{
  "model": "CTC audio transcriber",
  "train_examples": 26041,
  "time_shift_ms": 50,
  "norm": "layernorm_no_bias",
  "subsampling": 2,
  "learning_rate": 0.0012,
  "warmup_steps": 200,
  "weight_decay": 0.1
}
Rows from block 6, named by matrix and row number. Each number is 128 + 24 x the weight over its row's rms, rounded and kept within 0 to 255. All counts start at 0. Numbers have three digits each. After the name is the row's rms in percent of the matrix's.
# f: spatial gating (model.blocks.6.mixer.f.weight, 150x150), inputs 0-149
f.10 112:111153112084129141136125124131122136134112130138185142122130119130132137117104132149112118165122122154132123125129130140135107125159148128106111154142165115137168092143094127087147127180149155154156100158173117075128159164161091128185136180124116142131094150101214169130122099099208148122109126123128123104169113144113124114123126107129101135106125108139138110135130109112153120137167133183105173121110128119116153134137155129100156130106115161128146
f.11 102:081136093087157143128134137142130133146133123145139142127120106103110097111115136133135142124153158097162150142130147156144147131151134157135160121158172153131141150136170155172129151121156126111107165122143174136181147184171126168163133195155133153093158160139109147143118126135135161143145147162196147150113146174148143150140153128162139156149164167135131111137174125155161140140170158139138148129134121109134140121119130123111150156164119141129161
f.12 093:108156176133123147119129083121088130103094086117100092117094099122096122116053117100102116129145135103165091116091125136139110102119118153137140129141140135121137118118155124164152151118146166085141163113148155147160129128157140175151124181118136142111158155151136118126098123074166086089108086086100109101096090153097103101133143125140092105152134116109145089122137132157117149133140121126130135160136128131122135104161151134120173141144114116130147
f.13 109:083132067076157106135143148158139173129155173194147187181134107168145143152145141133137116139135142141156137166146174154166154130120159166110165143147131179112154115150181123158144133128138129155134146123131133138150127141153139175151157178139199128139177153159133137165142105166134151133134109135146118123143135156132127126109143142152138154143144155136136114131140124150146141134149131121103149132147126102111136130091129124131135131129128137106125
f.14 111:083159103078145131147162150158127159135138117147144156146123101136125141142129151130142138134130130112138137152134168138146150121126126151144155154164135182136176106168189176184162160125159113148133130117138173146178135183157139152150138177160152156151167167156135175153143129160154150143111111124150117115122141143097125104096138125135155136150143168123118086127154138152148157142164143166122153145128150118126136141100142127115141146146128150127141
f.15 113:092160117085150142134150147178104161127160138140134160168134129155149138165135148124139146146153167125162138155111175144146150110142138184166197161176128188135163134147185150182128142121161114140132150113120165129181155193139141173146133162143150146088156156148118139147135113140126155121118109130155126111132109142102106114095123123135128129153145134121147101141141112124156129111147136111116145122135158123135158126112140132114123150132142149146119
f.16 102:111110118121167119149160172152170160132163161173161189181143112138129110164130150135122172169145138139141101112082135103111122109101099142115166125145131167159151172144148151152132122130121139151135143123126134077152089135101116098145131175099098124156095146087130141124099114129151124119102126112156101128158129138107110104129141116114125168126127148105126128126135160160135171168127114148132141137148137115187161129159144127177127160112162115125134
f.17 103:089158110075153175147156141157110167126145161150136151160125134155125136146127133136175141154133145134188126166119185168170164136170126173170147123141140179138160107141181158158125109142126110154137122127111162103160131145091121118101103119124121106083143160131122142166129100163161122125118120115150107109151137177157134106094130105122112147134134132111110106141149126134113143112146131107109133131181171129128148155129135136098127142115158153139117
f.18 101:087145114080132143115156144148096175133155165167146146137102138141140128165134171137165178136160164116179127163120170122166160121129145203134182163174120182148164118145162159155127118130154124143146154130134136118148139150141153139140152141155140143091137142121113126146136136168163137123109131115146083125121100144131110106091130094137137145108147140100132084158127142132107167111127115099126139119159167153138161135133145122129134142116122153142134
f.19 103:097147111075152084121127131114105156145152144153162156149131124163169108181146183155177162130152138111162154147131147133146149101127135164137147120139120164124157136179183154177159137132148142140140154158162168155178181158134155171130116152163150162147169171149128107136120094135120108104097109131124146140103141155133121137133158143170117172136141130162125128123133113148126135092141132117108151137137136128116138119109142136130127149133145130139139
f.20 113:103134123119192150177186187164079171118139161174117175162120122159148121160093176162131179127171153120163127141093173160151146086114136183156168125141114153127146101151165143162118120136157132105121144121146151108117136109142118125115104110109112112106118118102124146144105120126143112123115106123116112087107142137122115115123141095114091122111096105145109094103131113155115143125125155128128130113131140130126151127150140128147127107159164142106133
f.21 071:113164125088118142079129138150067115124112107131157126142102126103155139169126143107166150112103087099147100139122173150165155120115102136094081079128101122104124084100134168120113135119126126081148127133142100129117157128151161117124133186091122161121168148118130140131161086110151126134110110095123109135147130160136139158140163126155126119107118140136119086168108171136119146090133139108112176157164145113126171150119150139140114125101112129120082
f.22 112:103153112090167145155172173174119163143131127164136164164132124154141150143122162151110166127136144123157105150108164113163136094126115151120159134149067165130161130154191166197140129139167140125128197114163155146185144157145136171145120168106105123119102164093120130133118123133176123143128096117154110109124122173113129120109133110152123119134133113111125106102116132099135138127127103130113144129140142133142104141123134123125115152127150151135136
f.23 095:083153105138133121130122126111109132142099100147100149139120150136118145136152158165144160138178171133185111163109172134184144119133128149109142115127122143129162144138169104166151103121146144146132165103123150126185100154137104138151104165107063102083077172083143156118114166135171138178122110138170115142129134151138153137127142087110109128121145131139115126091096108097100135115122140103126129104127130114100119114114124109094113140110112155116114
f.24 088:121150121068129169126104147141090131123113116147139163171170137150137176102126133113121147106133171149163095154117162166150151153135102143114169131122075144130138091151183142174134112139149126089129151087091133125143111124085143091133114168104107124079102142093101131121118110132155121133147136101143104107102108182122106088114144101149112101139124137144094065145145135108117142102118142098097140121128141112123163129103140121146126159125123133129106
f.25 095:141147131122088157083078089098134093134093080091156112120147073136114133126146145140088142158146120154153104153111150141145124118122130148151137096127100130108135145126182142136124078130150151145128151185134157152146110102111137119140141100130129128103135167161100104137127083103108098126092115121127133131126158111102132095139140140132071141093146126131162139123142142124109091098142128166102143120159159121173137176153157117130128164136136128071095
f.26 107:109138098047170181165166176151120175145167153167156173158153114136129153113096128134153154115142153139160165156155125157109148163161143126134135138119118151143153113147185156182135148119150122122136149101114125144152087157113133112095133124108091112142096124104130146126137108139159118152151120131188136137142147180149146114100150119131120139129136141130126101125132130122137139109131128146125159155152144154150154132116134124166128162151167141134149
f.27 090:116149112139152157167171165156151165126155119145142142123126127123130138141124148112166180109135133115157123117115143152141134144168112133159124152125090137187135156113158127149097137097114100113138128101106169137183141157137104153158138169114108110123102163128129138087107147095133102109082090081151113096121118172127145124104135080136168117153138128135107112143107140111173154148149150163101158155157128107133133133096132113140125191153159158131137
f.28 086:144128127164086125093090097087159085118088133127074124121133129144120112125120143129101114125108133111072105049094063087074089116147106111132101134097130106147136144132120107110137139162125114090127164116109151128133134107101101134085165145157170148090170149140155127145148154128151124149110131124117144114139132166166164135104132145142128145124114150137127146119114129115142149151145140147154153137159125169131117152148119104095134129093084135127107